{
  "arch": "gmlp",
  "dataset": "phrases spoken by 400 fixed synthetic voices",
  "hop_length": 160,
  "norm": "layernorm",
  "mlp_ratio": 6,
  "optimizer": "adamw",
  "eps": 1e-06,
  "steps": 7900
}
Rows from block 2 of a small masked spectrogram model, named by matrix and row number. Rows with one number belong to one neuron. Each number is 128 + 24 x the weight over its row's rms, rounded and kept within 0 to 255. All counts start at 0. Numbers have three digits each.
After each neuron's rows are labels from the 100 clips, of 14976, where the neuron reaches its largest size: "top examples" is what is common among them. Only what is clearly more common there than usual is listed. The data: phrases spoken by 400 fixed synthetic voices.
# u: gMLP up (value half) (model.blocks.2.mixer.u.weight, 576x192), inputs 96-191
# v: gMLP up (gate half) (model.blocks.2.mixer.v.weight, 576x192), inputs 96-191
# out: gMLP down (model.blocks.2.mixer.out.weight, 192x576, transposed), outputs 96-191

u.195:147107138152139111133146134103138156119111119125165086172095139136168137155113181115150137156105074113130132104122109138155065147113134123137126102092139143108109122131158114128131161142147146145109183147128138119096119111167142129130132126135142163112146131132109157114118128122139138112
v.195:127107136135126125115110127075130148103108147094076116124138092125128131130136110121101118141136174131176118136111119087126179092128130138102146132102140132112124098130140157121140117129112157075157083075140142164136131102106108127116105110114135094131160134114158154142156077126104146131
out.195:083097096098147156112085102105124126138171119119101148086118140146106106108149135115123132153132132130125107128122147123069127138162119163136109166160119128146156122158128105108139130107136126141138115109104154147153077096131096119140075128095119120099105130100152112142163094158109139142
top examples: reverberation; child-like voice

u.67:099115132136113148126123113111159120169171093169114116103134079156146106113098148149129084115198142129136111081144171114167081145096152165126108117108102108125167121149101108147140123135098133099131128121106157150164142159054126088092124114162130138148129150120136160171145155124132112117
v.67:130136141083101116122164145105124128098121129176140102095169100095129125117171124138097163127133152086126163153145116135118141144116115102114082125085137142146153114078103101128115118102178099134157135163118129107154150125147154102155084158125157127112181155120129091123130102148176113114
out.67:124100132129161161122123119090114116161126075142156126118109162135108124117136100094116139121131105136166124135169135139119146140096154107112145126100145110132110090107073105149137115118127098127085130141106146162130141143099154116135134134120157119098127164172118159174149137126134182082
top examples: muffled (low-pass)

u.24:133121144152108130056133112144116129100086129131128138164147128155155130132118137158120114168127047111163115106134149135142138129123138115168112118094160110151129178118077110118114132117161122158103122108149119138085139138147159120139149138170109163122131123103091115116082135116139095135
v.24:126085121052139160138130114100106126126176102172149145109114089134140142127168127137108130128110101118137142121143173135128140111107158109137162084132134135136140131155152129102109138141129079124079145126177135125141094110136111140127123151089154139121182123193111123125137149124151097153
out.24:103127148182150142104116117123134129135130138094182097125146108145126121098116148151163107158117110133142151102078152105127135117109100109125094175113113113166124155125143133145136137141109143088160121145131097120106159107099115132147117100173130132162125114163132091109118145113152125095
top examples: deep voice; /j/

u.234:165089119098133109118113160154171150148123111119179174161114153113103130100158108143096114150128115079162135102149115103140109108145144143145134142120131090163159177140112137126135114155149110094100150143135123129122105121155101121122124119190161135111143122125125137125131116142117145142
v.234:135112117102158163142068109173107160108146121123136107133126152132147117106139166131083141147121145136155141118138113123115090104141157135119165174155094148089121155125116121105151125138125159149141101178131157113081118134090117144127154100156127122160105106180169124113118132132099157155
out.234:135134160135150158157105065190106134082127130159140108144098132137130111121119135149102134139101145127148089117138141127107120098141141150118138158189115152088143142091112138117138139141166151138148115157092176148099093133153095138114128136125149105160150142177153153123112141111105121147
top examples: reverberation

u.304:152129125175132138149131117105159127099081133108160148121212109127120160139126143138134135148116138138110126132118108130114130141089140176130141100145135142169132171116161110115132139065119128105151056133096110100125142144116133134131106140109135128133118145114117116095134154162135120089
v.304:119144181154124209125127127118112176105090127102094107122143129111163123150161149102121140133144155136172126125136101114131186103137128097090083126174133134119153119158123122106135156155134127117161089130103098094124182137136137110124119127080141098113145112140158122135144114112156123126
out.304:167144127071144149139131103143110155135109144133099156130099121155099109117107135098147131110130126166091144129118117197137122128121119104128103185077127152136128118121109163138114148109120121158101142117108145140114151125141098125142152149162091147083134131136133148115148065131121156112
top examples: mains hum

u.545:117126180115142092083153067065126130136098153103117092143147119121086120166133120109103109088128133139160143141137142180141106100102095123092131140098102133135113144130153129136110130147125107117109119188168107103143156100150160106154142128150122092134116128083094134132155112072152120131
v.545:121085129144076090128133105158142126101149144142124072124130083130119122082142113141121140134126131118104121143138096122139157144095131119154106131120127141147134112108099172193131119128160150093131153121114096165150082093131130134139163116168140152113056123152130126143125141164092109184
out.545:116106177103142169089122096142137088108200128138133154143146131145104095100123148123114108152129119136139147115166122104137145112134097158132114130167139156140165157129164121110121151100141093133136105172094135111141138142167111112179124101133093111157175126133116098136129137161140134124
top examples: child-like voice

u.364:151080118106120114166141105146135136131134127104114117076120132179139122124130117152173076194121144182104128103120119145155127123132120154149171123122083144130090191093143150098169148106145108095129131114137146140147126119094112127102151099138147111170080126137136158123106130142128098145
v.364:128133122113099102099151139119129129123083097157100167152178109129124142113121097111173125129158148131130114156151128121154155128167122120118108115135147125164128114116122099068132103109114134161133104125103104113154134089134122092151131139112163150102147164107142123134104121166114129151
out.364:088162110154182158110095148096127111082128137161175113197128109123130131151137109082091156063139097117159086142159121098130111149068151111124088142148147103109185114165120120129130146131120144126112134103104111136105122137151170134104115141167134120105164127122126117126148129112130152087
top examples: clipping

u.366:118128138143145138140109117156109142160125159141095105092149127122123108109146111155161139099110112120138124134138153097084144133111107109134096138068122151066133106183092117167151117125135082095120112123100130134150137143168106164107125113148191151102161102108146136121117095123138119183
v.366:111129192141101103159165151139131136128053109135106140098135142144106129162128101123116096101161124083152131112136130120125156147117121096128122134144119148121124144142158149088151134137154135152061136126092141098121117133090124098116161156112132160145055115112117132143112126128182131164
out.366:117109144153127151190120130117121117081102147132106146152136109125105117148116143117123129146112134126150117126113123111138117122112149183136082121201134156154125167102125140087139147127135129125092114136163104123128136113141142137056098129078110123130165128115146148119140128121108175133
top examples: clipping; rumble; white noise

u.160:112139137147108077154157157109155148139115129144133165113160130109127115148145085117119105093142139127133119107131091111140171150160135127093072126183122156104111104141094144154124120163137127045158133124090170118130126130135147121123155138115132145135058131170118106137160112140085114128
v.160:150125109125116113112143131157116109144075151149121090205117162161156133126109111114128138198141026112157134088158168121175097149114137115159159110100155110143137144161138121124124148125134105129147126158137086142118150113128098117138159167172114108130148104110107089118104106154188114121
out.160:138128191114159140130135164120129146089148142122126118137092139114139119095105137176110131126130130120164161110143104101137168136106151135103118096177143115127125168082122123131116152104165148113108113119174127107122126173130143142140097134139127071143172123119181145114162124099116149135
top examples: /i/; rumble; pink noise

u.442:135122127127132136128139113156123111132139181143125071138106146157134091135089109156137130085130116073098139109133102120153117141040132126143170119176116120136160089137089141116104134119110145140103141132110128142105112122164150157142171171138121127147134140164110142106090121127102107145
v.442:159121121135123138098084090137159113118117127111089121155114158167152120149124155123155097095110085125105109134094152149137090144150092192099098113154134133094190142139111120134137125167114122159080142150150145151133146124135137158146137124144108126120123114122101119108099137137117125121
out.442:098130114090132070110127117178106144105163132130126179086130117108124131139152080140132131122138139098148125160124106135086146133158129136118108149067122123134124124135113112136123093082203159142130113104165108148115077110131103125147114175133114110133070133122119140144092114118115136192
top examples: /s/; mains hum

u.541:164115126131111129092127098148148106139136126116092149175145114163127110137076124156157109143139096105116112081112134141131094155160141149103131109191119104122153127127099164097125117124122122116087141148155116137124153112145143118167160132073111116112176156105107121119107119149163118162
v.541:117110127126127147106114152091175116138102145100132179135100175119123161124119131170135148134159134142123074139132117121130139074103134085126136147078126118102145126131122101149123132124134111117091107117131133158108148121131144111130128146148105099132155125108114101129143120116112117155
out.541:145114137154108156125132099098109185143098118104129120093116088167120119139157168079115124160125120141130128107122139131141113109092094096157091161115128121089124094186191113123125151103126108188130132109104137151137139119137108114107167099125108132129165117079116112133098106165165140110
top examples: /i/; thin (high-pass)

u.318:148151092163098101130097183102173141119113120107177117188124142118093137113128113151148121180131155140145134148141131115121120131170152113119179109086129111157151109125096164095122143127116149109135103112127115150128103117109110126131114138119161162135077114067118122133157128126129164093
v.318:126104169128175122139160074133104133133114141149093076137102150140157111176114135129128120108126108147166122109131119141095127157150136190121092171142124162117137152147132171138103168095122130151112160136067092092155094120124142111145111142110122103137143138157132105125111164163174143180
out.318:169138129175148095122104169078151139079122117142124138150129096091138119110114115097153121157118101108099128111121112134125154143153165137157131134132135105158106109177102111127124126108076125105125090113126151150133154134121135128124103095137155180126136124093137116127115090123121125115
top examples: low voice

u.205:186126097146086137099139137127120119132091150154083062091106144150114155109162101092125119129136097107117122132190173127170129115146107133136138123142134146066126106161134151142132127156103146080178121116132145151122128127112106115122131123124125115153099104114136128155139083159148133193
v.205:072131059125140111147124142108156131160141126106166132131152124140099136142136108153160140091138132129094114135114150129132140103139134129114184109115099142124146100165151126136107165116103142081149120121090162137112109101141126118128154114128110157113072125109128107135132137116117136141
out.205:125118138093141128142130175154155124114125116125149166202150147111115105143098106180136113111121140118129149151137131127140154121126187114119166102168139129128104145108124113098114103111099181131067153135164168144156141111122133128125112158146105118104138134138081145116159142101120106158
top examples: /i/; child-like voice

u.204:107122123118155159139114105140111121126171157124147124094184104170117126148134137107076124173119109123115086104142128114126131158124132194113141128129106121123137186149120132111146121116133112122108096126202149129145114129138141134130103122135122113090152133099132126106148150160158059199
v.204:137097172103086115146121114114124132165167078134131147153049157121143130116142094153162142162151147123113163137117125080156123074119153094130118131120175140122131114110127147147118143100176139136191130137136133125140183093137149122129113130096109118139175106155166129139110132092173113117
out.204:117149147143142106123151142130096134129062101118117114116159102126135114080127154105108119084137112141082089140104170154170153104138124076115131127125136172096110125092152148105137093215092102122138136130094138129128168129095087097138117125138133118115107133144119140149139150114138137115
top examples: child-like voice

u.6:111175121162147104097125091138160140129120115086156105127100136107146116069115130188137129136120116125149129137121151136074133124162110109141109104148104148150174083092130125124108127145115144130100104141174119142186125115171140094167121108122129131120111148127131100129103155176115138130
v.6:117107168113117155101094168096085147077128163132130104132123113128142077110156101156114147090138113096095132108100110116101164095090174114134104126142148134111171138161185154147117134136179140115115117134086134117103150145134132145140138144172094107134155113130140110099091101112105151137
out.6:115120154130181130088111148115143144129109099154133134125157154165138122142117120083122125177142128143158071118122140117105105162120120180131106162103128118155134144143112113110104097097108096118118117141130114150102129127068170124139119095171125144106138154128103144146119142129151123113
top examples: muffled (low-pass)

u.321:144141162118176107169140132119164098114136112180125089150164164150119170143154122098100163145145129175103114098121121129114127132159133108141127112088164167136129132129112168088093144132131155103109172127136128106141066120109125127138122127131149124113100145146126138125115160088145114155
v.321:058136111112130146112139155145138145099112148113151139125087125116091115122136109092111145109149164129154141143116105110118204111145129086088131133111119152109128118134129138149132115108124135105122087097135113131096188126132141127122125142087127139149114107089152134151158113086104149111
out.321:140117070106119167110110110104108125180111146071133165087153170100111121141108119127122114094130161111151121134122106111134098133083136172108145108123132103105135132117182126123141113131113098125120086127091109112133168143123106132149141147126116107150131147133082131113137114148098133105
top examples: clipping

u.422:106144143134101188139108123096123144077079147167101118131143108138166080105111152099152095123107113145145150116145084138121147096110124129123100153132108163158153127105109164128130198142165124134169153118181139124097149119127125135130110138121132132109115114139128121114133161118157152092
v.422:094092060119141142140105131105166147114118165094116133115130114131152168097129132179107109093109099107132101098137168149121117111160079141175090120105099157140174155105123136099103144130106112122135096120119150133115110119127141137133143115141131139098093152108131089097151165137132107127
out.422:098100135141125130143148149121136120130142132146099154115138144146116153131157106158134108107118137138135155106139166087074132148135109112142107110114108152115119161157085126110131158159099135144105133105121156123135145135112149130106135139129119118126133091102149142139165210148148124183
top examples: mains hum; child-like voice

u.459:124128118109106138137154121134145156108163125131166134123132110125109128096112114145184141108113118078154127131128107130116139158089153121114130178183131096134100130100105131143136101121141113092114148110131082149140127117211130145148107130158121127106146154104133175098096093134114107147
v.459:127152145097082095104128127108128127075115132138165171116169101181130123125165124145135151144120108124099133124103143124122125136148118134108105148149104129059118138126121128139132115100142107131101131109089123119116119103129155126162162158149118106128151087135129111122079097126122107126
out.459:135070151184151133124117141133123119134118129108117120189127124113161107134137122142078111130127141121163132125105112142093083166103149122155152125108125123178143134162137118168119120127095118111089156149114160129158132129150089136113133093155143147144110133151125134123151151073129157132
top examples: muffled (low-pass); /k/

u.367:139131150116125142146115156135128123101184108163120151142144112125125168147100143114154130159123148134143121154132089080094172120122160134122130146152151129142098161157086085100138127105168144124126122143160116086129139117100152141121077130129168100141131131145156129121157136081098085119
v.367:095150091161184143132143154128129124136139165119143127088091124139127080117167104184105165141129144117119102128166132134168124122168147113101124144131122165079098110137086117148104126109134128098093119147090171163126107140155133115126146140135098114111099134116144098114113143124139098067
out.367:172142089170112151130123077131120143165124156110106129097153127126101115138118175103141116121134144116113127112153145094146091104095121150157126134119116111122123133113152157121115122178094078104155114118048110132101146169148138121112121094151105133140138112160152133116112139129150165102
top examples: high voice; /oʊ/

u.3:178111078099118087155116066178140137152149111097141101160090137132131137099121084159145143101103137122112126124127145178147135114127112136108125143101156123100097137091141120149098126117101109156133135143135129142121098128166137124144157140159106121094083175154103150146112119164078092124
v.3:100130140123106131179171127076098129091138114144106120180140124115130133091146148126161135149082097129135153125142107161107131162129163148162127167131094107156143130100130162106103125131158145106098173117114135105125149162122149123151116165136111131141112130123115133118103110106116115134
out.3:104141136166126164124141137053079167135116111143125130119168139114106125131112128124155125179102084129158121118121139132098158147117117171156109144083111132172129106127186113145115094135125107112130157145118142152100163116115170143146123110085076118112097138158128146141101099091147121124
top examples: muffled (low-pass); pink noise

u.557:106124127117117131130139161091131127149129160122133096115095116118113175110142155171109149130127108133128123152127154106098120125128136122126122133091092162096148123096132153125115108090128121088134133111098107144119119135134116128119084121139102113143094132059149142096138151121129164097
v.557:114113119100121157121110113135146117120157137107166126110121055112138179128141130167155134178129094070173141110105101136145142113139101093142140112118144139120124146167129080148117145131149116128077108134107158110124151166146147134162184114173109091120172116152126129097155148093099106149
out.557:133129094140152082126094165109110141153143115123109110159140084136098111103156158124125149130134142135156096119136091114108129125179127123077122150109120147107132135111125130094152136102123119163140116137120121154096132120100152122139098162153101155129112139105166132116084151127123095132
top examples: low voice; wide pitch range; rumble

u.492:121168144144176124137119166122126131090121090161125144145144115124138121110114122072115102123116103107127124158145140113144144103110103109149133145113141063130131189121127105122159103149148156125147163118129086123140170107091093134087106124142177182121147128141144137154131110146105085065
v.492:129157116130122148127099164113146108090190116146146108168138141151128097132160137146094127147135122127099137115127172155172142147107180128114184117127126151153123141154122155133121120122161107123120150147162114071091152133129159130131159126145128146077155106169116118120104155097107107151
out.492:152142091183112160149114159169150134135174134125161141162132071123091113126110129185179115121118126126147140132041156128160148113098123140106145123103111121117111136156125115105144118152117104098126176147110125136118164126119138120132134117138132095080139119116120139128091154103106123153
top examples: low voice

u.159:075150095129160112124156147076123138095118136105120144127143120122148132133134139175092132140122108128149127131119153143115084127174124102119123101098116151090121150080135092135106138114116114129095090153125138148088058147132146119139178156186096089115079157105130132122118141111160099093
v.159:125100094103145144124127142119114102137149095138141102141115122119124160122105132120130110116127137092106133174099098109149116161120135133134160146122134084142134108141130201146128126145113130121142161127162146108143139067101138113114106094133128146112170139161105130148102107109104137148
out.159:124138113148101106112110072130156104131161158114157132106153147127107129103134104161160116108113168113160130119117133069131135148092106122115102129121117119144178144186107157104139174142163119135170112144118179146132146118130094140143125109094104142155125113127159073099093125119093107158
top examples: high voice; muffled (low-pass)

u.174:132103126127125064123120131138122119123177139154070110169122158136127102110172078154155148138148102103092115114110177138132145138136141106109137122107152167122146126156103109165122118136133114112170107155147101156128142130150155123155195138150117089117124099137069085108101113103170138164
v.174:125089144173172119153126135098104151138094120111081109139168117127140122140112114134184135154122121112162140141178144071124073130129157173160152100146121073183149128131114172111123141118102127115174108100149163126119127121109115131112107163109154168122145134136153152120122110171116141087
out.174:171130135086164103115100161137141116126145140174168123155113124134129117094113110159119136143120084128170141091134113138115134119121123098136126160137125122131142122099168139159122149152124129123111117144113120115144157136128159128148157107113131114101093109197136098121114099144164148121
top examples: /i/; child-like voice; muffled (low-pass)

u.111:145150132091117158133109081175132117150124161140179116104107130155137101116103135164099135177115109096126154107155078117166202137050145145126153133142129113140126116095112108132114123087140091118116124117127089133113079136160134135151132152093127143148158144122111123095118118152103129139
v.111:124137171147146130106105149072121135095094129070103141134119154117146151090114138144162106166143145139126136109090146121102152136160156112093121118129155134077082146108120106142114105155116085106120095135075160153134156111150131144129152123104130094143145118105172122111124100115144174161
out.111:095127112140150140100162150130135128104098133146093118093147117125165120134154146071151136139140081137124101131170131175114133117159111142067134169097118126097122132157142139121122122127169141126118140065113109129111148142096109111138135148099169135108124125100132133153137114130127104119
top examples: /s/

u.399:151137122142154133101131122114107136086145166108100147124152132110095136148145097129160131092157129111111090163166147141081111124084128153118122147156106132148176152166114132119129126144159097118086096166112163136114147126091152115135131147227102109103105141103080124110130119101141156111
v.399:135152109111133132113140146172167129119160121112157128118128170113118167147138135118137128123106154187139122134099102109146095142161113119120109119152114123067108150146133131128144128154129168126078138100135145128113091134125122154108168112124120142137093144156141135136165145124103092158
out.399:119161159117144134095094123136123133090130161112198115140133079108132061152121135149132125107143105098167145119094105111146112164103150185153108123100138124140185134138154143174129135142120143081132119142104127100092163125118125122135108130117091134144153112115133099123151137090151173119
top examples: clipping; mains hum

u.81:101158180118138096147137142142140131127152126108120103142178127096156152131128124110102113117127111083148149048134112088137142133134114145083118166112121092079141123124174108154166145116103141124089113113118139142150115111131126157080123103184177106142118124120156126122166078156147106119
v.81:135100191108142091146144102115131121143088119103085149093122136162100127145101094080144091151166121125116113103141127103181147141097135103145227169093136134136135166144160127104138141141124161146127107137124138114127119111085128111119127130124118119159059108114145117138116158134126134142
out.81:154134148203122141204123122111114104121107123143142138111106136115148119143122150124103118201131143121134139118116166148112101109142141133124131149186112139148110164135163116104141107117098151134132135146134105138141085101143145143073115114108152133143159112140151166130111131141145118147
top examples: clipping

u.297:171089155158120117122117133093087127130144119158083130188107102147156133102148133109131119181136054109142132116127147122135065119104140133140128148127150124119116152173112142112135112138127109130157124141172123162125133075136101133114115126184164097125148114149138130141105130150149126081
v.297:134141119126102094149153117141160133145095143107104124161167144153103175145125124105133126121144127121097059133111120105136093141150116119114117126132141139095137100174122132118125138102147177081139134135100161112140087129139117112126164130151123149119102141127133098127126121115112129124
out.297:124143157118143138151128163100107136111171117103145109107134105119124146171117144091113136093136130137118092132130093133123130144171160165117135082175120117140130168090145124105126106121151153106105162117134155119149099141107129117121078143139145183136141125079141143136205151128111107149
top examples: /i/; low voice

u.92:119144112163171115126158108141136134140111090094120136103172157151174114124150162137113129101122118105109153138146115121140106144132121127171130136122121107089136152140140136150135195098153065123127180156127120132115167116128141121134142163105150108106090179142113087129076080118130166170
v.92:145092146133113089130094115049171117112110120133127147160139101125100098103088098132155136153117136131131112115108103101110126114156183125065127088095142124143145099129126148093114149127103156144165071082133161120127123099156122142134099091115105171159105103082135138121172122103117151106
out.92:137140091149136203098154135187101109123132134133133114081138156136110146130114146118133102145116125143133150121106141150142102194109093132134158154202116097083123134105127104157148100095126113149126175158113129138126183144107122134137125084092148128137137129156137095121156070124103096175
top examples: high voice; wide pitch range

u.48:125128151108108152141129110164139139146103131113120151118137142192099134145145162138194083074175133081138114063099153125096123076133129083134070139108149137112095162113084126128167166095138105121107127128142130114129156148112154121085132123136116136141120123151144135144112122117128137143
v.48:097156162113124128141131093126133127136149096137096144135167139120130109122116118137106107146136161163087113144166124134139133169136109141126129147138100134170146129129133123052128111110171142113140113133139142105152153136087130100129157138145132120145089213112134140143142170149093104121
out.48:108158118154148130204120132105144110117116095126155106128116137154156147153156126094105131126140147125126122145135177106158080140090158106106105130163145096145126147131118106122130132109070157138146148148155119111091082116113139137079128141149134099129148139134147197147140146156110113085
top examples: muffled (low-pass); white noise; pink noise

u.495:176123109117123111103147127184081131110106138146208118139079127161128090137139126099139126134125117119119153117133208142143084118195127082129150131141103112074110132180147124128126137113101124122171160105112161117095139130103146129126113127176093165126149110132123099140124074133150134149
v.495:138148106099140157158114148154111120111163126150163147166090084116110112132135101142107149081131139140090121162144194128130176111106150074133144145111107148119121134124126116108129112140165151083119121168149128133148149120117134141117150118164150129121101119172141132133108174079093106123
out.495:091152132129138134150136128107171119086119126110099099167102139129130174137146135153118128141133136123133110143102119162150181108081109130125080109169131122121165165115097129114139119135141152139125132131168141094117144143132133129142121125113162122133177146114120114113130172099100115113
top examples: low voice

u.75:160119072152132156160103134121131100138078142128084119170091130118157150177123123183135135160091111119109126091135134147157135086108144173138159112171143106138139139101148136102104174129132129109104143109159122096107115142152124162148132110079136115149154114150132060088121141110175153098
v.75:157138113131095140148118117101152161130167145135129088117056142105134083154109124107128168124113148115122150127120119114163100117141148142141142157151131120120163120106153129132108131134134173138147165102136100096116121135142130144132084093119123173105155129163140126130133147104153126139
out.75:121139145133127134140173120050098142138147153082157150147140123133151131135130114095098131085125131140149151091084088094145141133119128110130126136113128153181147140107163164111154107076095152146131127120097136122105160117111118132093149098181148132149127101144125124107150161108127149113
top examples: /s/; deep voice

u.372:103173125162135113122115085093139106133142142122144137062091132123137162134150200126098122140088085089122156118111111157094093123139102149159115137146094104091162120134092164124128159129144132140140181108145185135102131152136115148120121109105114138143162100148132127108142115152106117122
v.372:171136146129132145139115158133182114108162125170118039153110145114143118187117100154099155170122132128134097128123092126160173118135167154118132101144124136112107140081091153099090158144166134118159125178138115071130112159116176137141086122143139120115129159184121086105134115084125128161
out.372:127137138131117100136139155122193125138113087148147044117134151154121132146137116167118132129136136137143109138139089177178166104107120102147117071165122142146090152150104066142116102114137128069158113127114149125140120139121109132164147139119137172143115146127105161141118127111127094144
top examples: deep voice; clipping

u.534:104154130103095106135141129135100119186165136111150122113117137075136134134136136146121160142122171107102168138170125140142131105078140099137111150119112116121088095090105137149126102137104127129156098139123157141119106138150135157139148123146148111147085124176134114111147144145158112172
v.534:140146129141123156118167083093118128128095135138108143159165175122123118147097149171139134142111102114158116118161134144159135086104138146129151124103121152143112134120152130115126162134121101151117118164123136118115157085132133112154118135160093138135124135136102111126120164130142121148
out.534:177097099122132129139102179156136140124163125119163113132105127106124161108139136173111145148128145108099132101098097130129151126147121118116144133211163143134167094088165124107133163137181150144137120142148154108158112154126117120128096131104076149144129126182102132119130132120119096169
top examples: /s/; /ɪ/; /ɝ/; text has "sister"

u.563:125086111110138080111122079127110110113164109087113080124137051128143137109126113137111132106130136149110160103170107125138128116100133112113068098084122127118093105148134143176142126111115139108143203119112118136125112146108120139112144116149155102144104130132130147142137116107145102142
v.563:130153168124171133149134141133123146111066134150130152120138166125144120140114090113160131151138120116143108139089115108152156142157146099124177198151151120148133123137168123088125136146133107160185074141121181126122111091116147130145110126119152124137108112119120112134110158151126098176
out.563:114171129181133142111117149138124146159103122159143142154096166100152131126100152122124114131128116119136100122079113126094112140167138124120133136153122119135136106119148110098122112122131121164149104160116133115131154145126109133133109123080135119128138122123151116133114168139115152126
top examples: clipping; pink noise

u.357:096127119102160174127118148131097138131079121101094147148117131170147089110132114148111125125117069125137124091138092117120117138154106131130116100083134152114116157100129133122127125070128142134065138150111141144110094115109107119129162149129143104086074146128114127161123130128161132116
v.357:114112065143179098164129151076139111096155135119104123148113119162132137124128123171099119165125093116109109118149107088139119104112155097106144160138132106103149124144107129165103149155110145151132044113154147131138152138136137132129109122188131088119124131132108074106134137148117137127
out.357:158103106106093189119113102121079116129153129105106148101146139131168116138126134123093117143126138119120169139108185147133074155170108148168117119141112119133144158081098120161144150117151115148161090144124163139138114124158129121130158148161107171149142109120174099112095148162124118132
top examples: mains hum

u.73:160169128125144148109116129126157120134094124132156126150149115097101127119133124120095174157132164124108137175146112153106160097104127122087111140127137098156090119082126109126095149125125093071121113133103082103133125136201153074175103149124120149098140163119093097118103098161138104116
v.73:127091130136132167174129166133118137138125145106141117123110127139139133176100163097116169116112119129143160103111105082139132116112141153146144114171134094126103141150158098151143137124120155159110142146170125093137119145134113179100134082096167112164120084149122114107155105129146139095
out.73:098136144140122102134105136172143140139157095103125140156116138135122117146149101114166136098160115108119119163137140104179123211170110149148074090133132123087164151123124095105134092147118164103105092096131187149153154114112084092123113148108099155168156163105131147165146118133127133132
top examples: deep voice

u.388:148112085163128136142102115116122129111108097148133148157118189157117105107104131143174107107186130116101147134113145176117123105161140093164150131187160096116106110115085122159138123118119108194148116133110111143135173112121115105117108132153110136140101113143108120191103112131135187091
v.388:136202127150148137136116139114138141140144161139146090125186111109136172170129107085147138106110166152145126132110104145081139157150121148124125102121078149117121100172133135073146115141118155115118142155112150136106100118105113176129113140159177113134104090125128136108147107135126122103
out.388:118156123120130078123168146160134136115089104082113135129189097107124128134134121089162118089126184134110132152131075129095096113135101164108138155097136153115113090179157145107128073176123135113138101124121132085102127120122131126113138128134149107125086134106116150149124147114123106140
top examples: clipping

u.150:118117143138138139157127139151111114134142097158112081126104140122137098176109139103096099159158104123133156141166106097118175133114110153161087132151164097147128101106095135159151103144128126144135113147140090143153179124126100110096084113137135172122178107120143146179163121187143126137
v.150:190113194151124152123131114143148147132127178139153088134097118160164141166129104128111156191093096160160110100123127155153152104125117113158140127145120133152155143091129125095081139133135141122157122098120099081107104151094120155148124128099100131124156128147125123101128070140137125158
out.150:139146124117081107097130137097144143133126140094148093116120124144105165118136132131123142126123161131150134134126155136138163128099126094140124120183116110131137122179121125115136154132138146119177082111143185153119122133121147144135173132084115130165151089142125112119095099120097118098
top examples: /i/

u.570:121127103131158088145129132121167131134149117140152120129139116140127148164144142098137120060144112118112116137120156126112147128174125076111168113107098102105119073178142125155126153112102151088163137116130163146144111100122135125116150122156143167126080102130135125137143134154114128158
v.570:086141173163143170124137114120168104099159128141113122147091123129142155163108121135111130156138127144105141094134121129126143150133150130106112103151133149141145160147105118130117125124183117141094120143143098091134100161104132128135107119171171096120128133180107121115137173128144127111
out.570:123147093177109129127114109087135104099109140126155107140126170143134157143136116158113131178129122118164134128153124154153139134098113117134107090180155132099146134120135150132130125149144106116120124133124139153131178172133125138150151130119113128135190139104107113107094086115104125130
top examples: /i/; reverberation